From a checkpoint of a small sound classifier.
Training: cautious_adamw at rate 0.0033, 10500 steps, batches of 384, held-out accuracy 100%.
Data: 78125 training examples, 51.6 epochs.
Rows from block 7 of a small sound classifier, named by matrix and row number. Rows with one number belong to one channel. Each number is 128 + 24 x the weight over its row's rms, rounded and kept within 0 to 255. All counts start at 0. Numbers have three digits each.
After each channel's rows are labels from the 100 clips, of 14848, where the channel reaches its highest value: "responds to" is what is common among them. Only what is clearly more common there than usual is listed. The data: single notes of 20 synthesised instruments.
# convs1: first pointwise conv (model.blocks.7.convs.1.weight, 256x256x1x1), inputs 0-127
# convs3: second pointwise conv (model.blocks.7.convs.3.weight, 256x256x1x1, transposed), outputs 0-127

convs1.198:133158126173170135146149128158182160096110141133114141139163093131169120132173150100107135148154161096143117142132153141166131115150118154113126158152113134123131149167125145119135136130105149124145158091164110122128134112151157139131108105145188133098136135136144083119138106121082128110107115088130108061158113146112118114067098122094113159134072111127137141083130137104157063145115
convs3.198:121180145127099142150110127121089103129153122160133097138076158156093121169088119153162121141126072127116132138118141144147093143155135144121103136132146135149147104109127097148098149122099093104135126115138116163142095167133125087134074163111175066108122128151164128085098140096115117131103166123157166161103144116106109141112083081148128124123126170156119129128134149139109181142156
responds to: C#; G

convs1.148:132158125129107138105118117110145097104142149151184145147129138164090102112151188139157149153115136129139163127079127131158115074108137151109129091093088071124165107133111125173103130126129101143139120155160116148125133113130120110132152166091101171106121146091135109116166155094140093129129123104117116118124080136138124120133178117120107088117114161136106139153102158135156143105110
convs3.148:124108144126112111157092138143164161115148085139114108119119154100142134157111127119085163136129102107140109116143123114115083158085113134081128115135116147122153103099143091119105132082109100163102138117106157131140138099151138114108136129122135144126132150125073131105109135126115113115080151131087134107145150110155100128120100096078145106124145145143143134113130149149086130112118
responds to: A; octave 2

convs1.71:147124120129103123115129137101105140122135147114081164137162102135156163125096122112137116107089137144090154151123102090107119169086102115121079122070108116096133118145163123112100151105158144151130161142154145148102111140157119134144109185106115115151116135108169108154138145101123150151095104122089110119132127109151102119074143104182058123123126153142134129108149133108123139127157
convs3.71:123113138099113153129157169112093145139141140138135128102084103122124097145102147123110121088105160096143116103141150131067104107088130102112095100076121108144123157110113142130137097119082107173146147123173155154074135139124134124163128117093133132153139086092150154147159097113131138164161107165151089150125109168095133141129130120131113174108123100107101122108135110158130149107155
responds to: decaying tone; octave 6; D; marimba-like

convs1.69:134136075149112151124124175119197143163126106117136134118119146162122115121151136128110139091113087139107104116152136117129135118112119144092121113108133121129093124108100173152103145102133131097091151091143133121183100140149112160121092078112095111103110149145122136104184120131106093105080123089098111142130156158127123103115125144149127121159107107122130111076154123150102085143096
convs3.69:118121110169166123100124092097108105152152134144106089128109128137092098084175094132120124128114137119140148139105138162120121125097124099111103082147124085078095109086145150119136101091116099102136156152101134088077144126148137132116130163109147103110160110133091114119125136135120146107118149124147114113127079109086111136119123122132100157142127106115141129142119078090123137117098
responds to: octave 3; octave 2; sine tone

convs1.4:134136114090123117170126100125167111149124145108159124152135153127163106114131166126135122127137127101113155115130153156128177121138110114143137087143130127136182111161145124162157106155128100088126162164138125116142090108114129133079103105113142156104108120131130128076139136122076161134163076157100135123138133139137109092139176140094102139148121175120124126110165128133092102158138
convs3.4:111110148098127168156108146138130150126148141088113158117143104125139098135105133111178137155106114142066082129147104108090135122118185114092149159137134143082137130156140131138145152124128140171140107094117092129125153128128102134112093145103092117120127159118119138137123117134155146174130118114131143149162143102099064108128119150111067159182165156176129144108141147089109118158121
responds to: octave 3; A#

convs1.160:106131106132106096129097145129154154102121097095070170134122144096101095014108129117145112152114130101127123138113115087129152142119135201112122139169135148151126121111130118174098154137135108158166124142142133143113150150129124154082145158121084126162130104110119167149136163153152122128135129131130121135149130101129098156106155120162138149124146160129093152108149179148108129104107
convs3.160:185097123110137175112116126133105107127096107132120135125093104121193146134124114081123108120139127154102140081108103109138129120136114129104107122162094117136123147122128154134128114151116161130105097120111104097106121172154142107160129125123113145132170113072156143106158100120146138105123131139124098162136108112137160121150127132136151115092111112148118151115115149115151127093112
responds to: octave 2; G#; note: F2; note: G#2

convs1.78:128144122117128100184138133151139090123090176129110121124112128105131181183114102085120135107133156120128131116175124081101124086090151125144162137129163133130132140085151136130135113177190088098127140121124131125140132118124104120130121106138156153117115079131123135124172104119135125146122092110084111129189159159099133133150124116139096146178119151121098146089129139095094137082085
convs3.78:146143148102114166134113152147109136141104152142162157082136121102112104114142134115130080154158132148103130130094112138133152125151172129130151144087135116092131098152115139103154134127141145085109131162139110092149113140131138127130158157139156150135144123150113105128124098140099135105162118136113130099126119075096139176108144153107097090124132126074145141100096132141153110141106
responds to: decaying tone; octave 3; C

convs1.208:106108117111141132121132154111165093119117103116109134110176131103121167112140109134134134153116105069142123149109157111085120147140155153168112110105086136120104105185141129136145146137133149154122113156115123137124131134137138137108123142101073088137127149150113091144135140099120071131106097125096143125154162098166129091116107079153099106189111121075146171108150148128103137163110
convs3.208:098080104137138145128133125136148176159115135120117110130117120143157160145150146122105153160164090116141119120160120133100140125109125104162127120155103115116118151142153156141134089116170120089144135120141116141123095165108095117089139133129133116088096147059106157137181153160064132098129146087110148183112125166155153173125137144165105139128176146145157107102113138152127105147159
responds to: decaying tone; octave 3; G; note: G3

convs1.17:115126113143136153124114118119154142135147157143161176153087147114140120157151120106116121125134114142156154136169074133128159127157109143127083109116114097103142127123153131134102146154141114106071167132100136147121158105147114142175088132072140159175140106094156095056124109132092177123103101112141094121126128168143099151122106107112100121120099143139144131133086123182111142115172
convs3.17:130097102182131145150112163184111114151120166123114126109105129186101084138162125105152106144139146120108135126156097141099111096123161125112104132099113098081109118110139127100147116109153168183113130109123112092116159139083173127121157155112125157137092114158109141129120175132154149134120133149152107125095116113120135120131151107111093120113162133143174187124150143162134100154091
responds to: decaying tone; octave 3; octave 2; D#

convs1.33:138141090158117127115168098127115133127110132094121126102160103137131118115151134126134163129165151113169113141143122152114088118140184124159136093102130106113132110165144115139139093124114136131153130137106155076119101100135189183125148140162159125149110159157081095122114111137138115107088162150122092133148129113101145165126169126083169116133125128143115136131105087112136107129157
convs3.33:116135122113127131117125149115134160164156153137129113127103137129131122165128113123123132149126116147138140120127135124105116105168135109121061127159121117092102126147123105112076149124116159140112129125176164141116134143099122159115131156134140155140065163102174082168147129143107086136089106121113144125129110097111129150159166132149159125084109096128158093196095166145118125137154
responds to: C#; octave 6

convs1.133:124121151135083073160154122149168128099094132128113100115148162101148121131184114158105119136158129140109107143109135120098136110104138121130110158065114100114143112099144105130122106088099158145115157129127123176122171115132129134129138123161113127148126134130116150132146162116105133111136116121112131103110110150120069103131122142073095102123099116092139102136093120133188145142129
convs3.133:145134129150131134155101147143121131120117177127123148127060162124109141128136151157118130084122105134106150128137127159123142106102123158126120116106135121139131157157125077117143167163090148154085166159085090124121158139119120170130119143070110154112167131130148110123134113143111135131175118108124184149111122078153115092120108139148130131128094140098154121144146118113120113106119
responds to: A#; octave 2; note: A#2

convs1.46:168134128151173149115151134167119112128148143127162112117134133140163109136115150118096155119104140116119135156120095079137124103115073113130100145204114145105106109101097150107109169102096128117086111119147146163135146162099118151137081086103117106116092164107074150128167157123105126169127140104124122075085205090130097089142129147117125094153140122120116122123106137114127137140092
convs3.46:128163125135133118167155139109131143142118111119109140107158130126154104097072091135122120120118142120134120092140095143095097158119111111131107091143123092134102134099098095075118139109155122105111170129097118131125091116147154065174161145106108124165100079137101101112139086187146173104141135098128114114128155117153159145083126161144131119141116125098110149143095108133116138100153
responds to: octave 3; B; A#

convs1.3:149126087114126158114123137146109111108153165114166066134122107095120130148156138095163141109137105155184133135127132153188092126129121133126139109132161081102147171161153147105111087101118113115151123161097144102128135154127121132127127152151117176142121121090087128107156149135126119118129120176166135095095109133097115161112109127128171166116160137116112104133115098113117141123113
convs3.3:117149128131153133090119153183101094129109152139134178110112146137148101165116140101120099107139127147131072097130122118157149120120106134139098146111105132142112101166116095146153088142129147102114151091107141133127103168120131132157097164157171151128155109077101101131098122103188113164090135140111135133164150145177166123168119140107151122073130097188098146176107131150130162129134
responds to: C#; octave 2; note: C#2; instrument: bass guitar-like

convs1.36:092158126164107099177050128120152141141132123167155140145145108113098110143144116165102103148110113131120115080124107126091139122142137117146144061127155100093173105151123144133122105106126132114127127104096143086096114144157148145106119158133154145147107086093123143076087107129144134138177154080093128119138133153118079131138144130126129123154087135090153097068138190144134136128143
convs3.36:112143092109108149109158181167156148160142094146139108156110127149131166108115142160163132115088138142160114127136137123170113125141126146131155099142135109155155147156110094117134117147141113105101142103150140131102148118122127167126138122098088150140120144134163139064133135157138107130106116117143126135126161136105143126124172085132150160132117110157147121146144128109063156120157
responds to: octave 3; sine tone; pitch class: F#

convs1.99:163115095162120097143140154132134113115139137126108112100104138085119134144113113119128098154174090121164144163101086122143136123059107115145122153128154179139122108100142118137111139155108106147113125101103112147142107146165139061109162082129102138165126175078137103104130140126140134128142127123103195133118114115105159108168147126154178130081145116184136176080148125157159117153117
convs3.99:124114171102141100079108121112112168156099098141081148105114130162105112148135077170156116103130123141110104149072096139138152144101134125119157149153144061123128104100130165145127118128099128095128149175135138129133117151125119144084106153123126092139108129143129118106141153134107141087153095099105159155124123120144103129136147141064150091130131125101146141087160130101143139145118
responds to: A; octave 2; note: A2; bass guitar-like

convs1.235:124119114156099112104156128120091169123109087167137125147141142131122161116143164118133159141128119137143138138107136079148130134114116146115149139143107124137097093119111161163136110108102093097123124124110151140143140095158110103062126121140099120115158142131103105119175134154140122120086097116135118123099190159136137124119149120122126148114131087087095135116177120133132127157138
convs3.235:130118139124149113090095141134135128172093100084156156125183121096137106098122125062130092108158128141116102119103135163126150163127120126142146139126127110142087150116155131143104150152136162131142136174125139132113089116110111177100119106090162132153128135153129089123089096116158122138139157151113095127129124106118139138116179132123136100206155128124149111153145179138138155138077
responds to: decaying tone; octave 1; bass guitar-like

convs1.105:123101113130119127129135160119165133120140140115141131153095115099158117139159120144101141161143150130078146126168079123120119134138123138159148144130139134162132131129113109104086107127145122132110132117133106059128122098170105093093116125132094157105173179147113134080126131165112175140167121131093152119189162127134147151157168141142126148144114115129108095136121099068097131132141
convs3.105:113164087090124140106147117169138069098148103109159121146117136120141107157124140132122127165110133131132161164086147127132122111115108122113119137132149152138135128168112103151087161075184145131098087131141134143127133135178149077161145177105099119124119144153101089155108089108144132127131142124132148129127156123120187119152142126114078120107109112162096129100130088133101148125155
responds to: A#; marimba-like; pitch class: G#

convs1.126:107130167143122112091108131101135107116133173165159123148086147105154134111154134128112143112141133092138135066097144146131120116120148147089101139155154099101148125112107125151122112131112095131135083070157099135160184111155125115139099140150161150152124122101124128088093143128118119121156151117114165161133083149143080094128152095142127124161122106131144099175104119098142100096172
convs3.126:089121134080104096161161130129097123105122139173119177131164089133144143085134127088119141134123094096132105096157144103115106177124114075112107123145126107113085131147083140136138128145141127123138119151174120164141112137105140155119147162143144188113118118117128162143137126120121132152133100142139139102112136128140149158180113147158164137138116159159103142129102134078143109156096
responds to: A#; note: A#5

convs1.100:163136128128167116090083131107138134084097170105103151138152099122150106159119136081161151122140128158131165123112130123159141105112162118171119160127115127103120179110089097071081126154161136133146184139150120157119118121109108133158091129060134184143107146099136150171130170144133109067132120122154104142127155105093151113154131114098135183149155147129102102115131129131175076133186
convs3.100:093113109107146163143119133126115142154056185136131106139098145116130113147132110145114145139134100125121129104172090106124085138163134147117148124127156176158163126136133150149121129117105116171170101159141125126126128165104099102114117101149135107103135130115102120136161087174111140114115103144152101127107148131130114156111169087131124105077111152108102104150141114126147117157128
responds to: A#; pitch class: E; vibraphone-like

convs1.141:150150137108127128120120135090111113145092128122142132128118168110115142139156106141131116122090133118101111106078129112107109149155168150109129096170148112189169161116094093154196099114110127130074108090179088154118126117136099170134094134078098102128159098141098140111175094138106127092145113147116165113096137173132159106160130114098172147107129115155171135127136117109158125142090
convs3.141:168119092158103115145116129113142150117116143124157134158157127094106092127138148109125142098088168162154107152145097111166144075134125154117173131118123135119139125112087151099132180143156133149135163094099181136115158175093092132104107134119116121142083072100116139088160098101124145138103169140148124111178141154079142115106164167119132154117148120102113147108127096114167134144126
responds to: octave 2; D#

convs1.207:106123142132110109135118121096102124196115118138110101123117094156106119072127113171145124132098106151110173138168107123125055124172125151155141106119108097152115188070144132135137115136099125113105123110145123125121121090097164120128182119161159155157120158122098161125143145132124168128121149147104104113148100110122098136138083150134122127141073159123173140097105116118113115117113
convs3.207:154097138159119154111133142179171132137136145110153137148140127147160132136121148111108133121122164096145126123102134102122148154127168094147159105127174132174146083110109123120141150167136169111115141141112145083138154144122185103147139111111126112146105172121123174122112155152156168077150135082121122107129122109094089134119127106076146125096094131124087142119138103120142126138139
responds to: C#; octave 2; note: C#2

convs1.55:122145159156115104128129127141127111098092184130151126087162127100115137148150141074091083115157142105170104119120183144100118146145121094122105135094153122150139149179151143100126109169143112131100105077150091173112169150174135127088092093111118147206160121081105154129091117120150113110170142130114129149109137110130162139095155118150127123108153130149107119146149121103085172146101
convs3.55:086162149128091161109103109140116129121138119123144118122103127128121148116130130150100156182088087093144132130132115157132131117095108127140137161158162151130114172166107103176094114128122120141104133142150114090141128112130105138157143135100170112137060078121127117151124153127115139135140145148111139135096143139149172125119124152163113129139123138136092099104156145138166141100162
responds to: octave 3; G#; note: G#3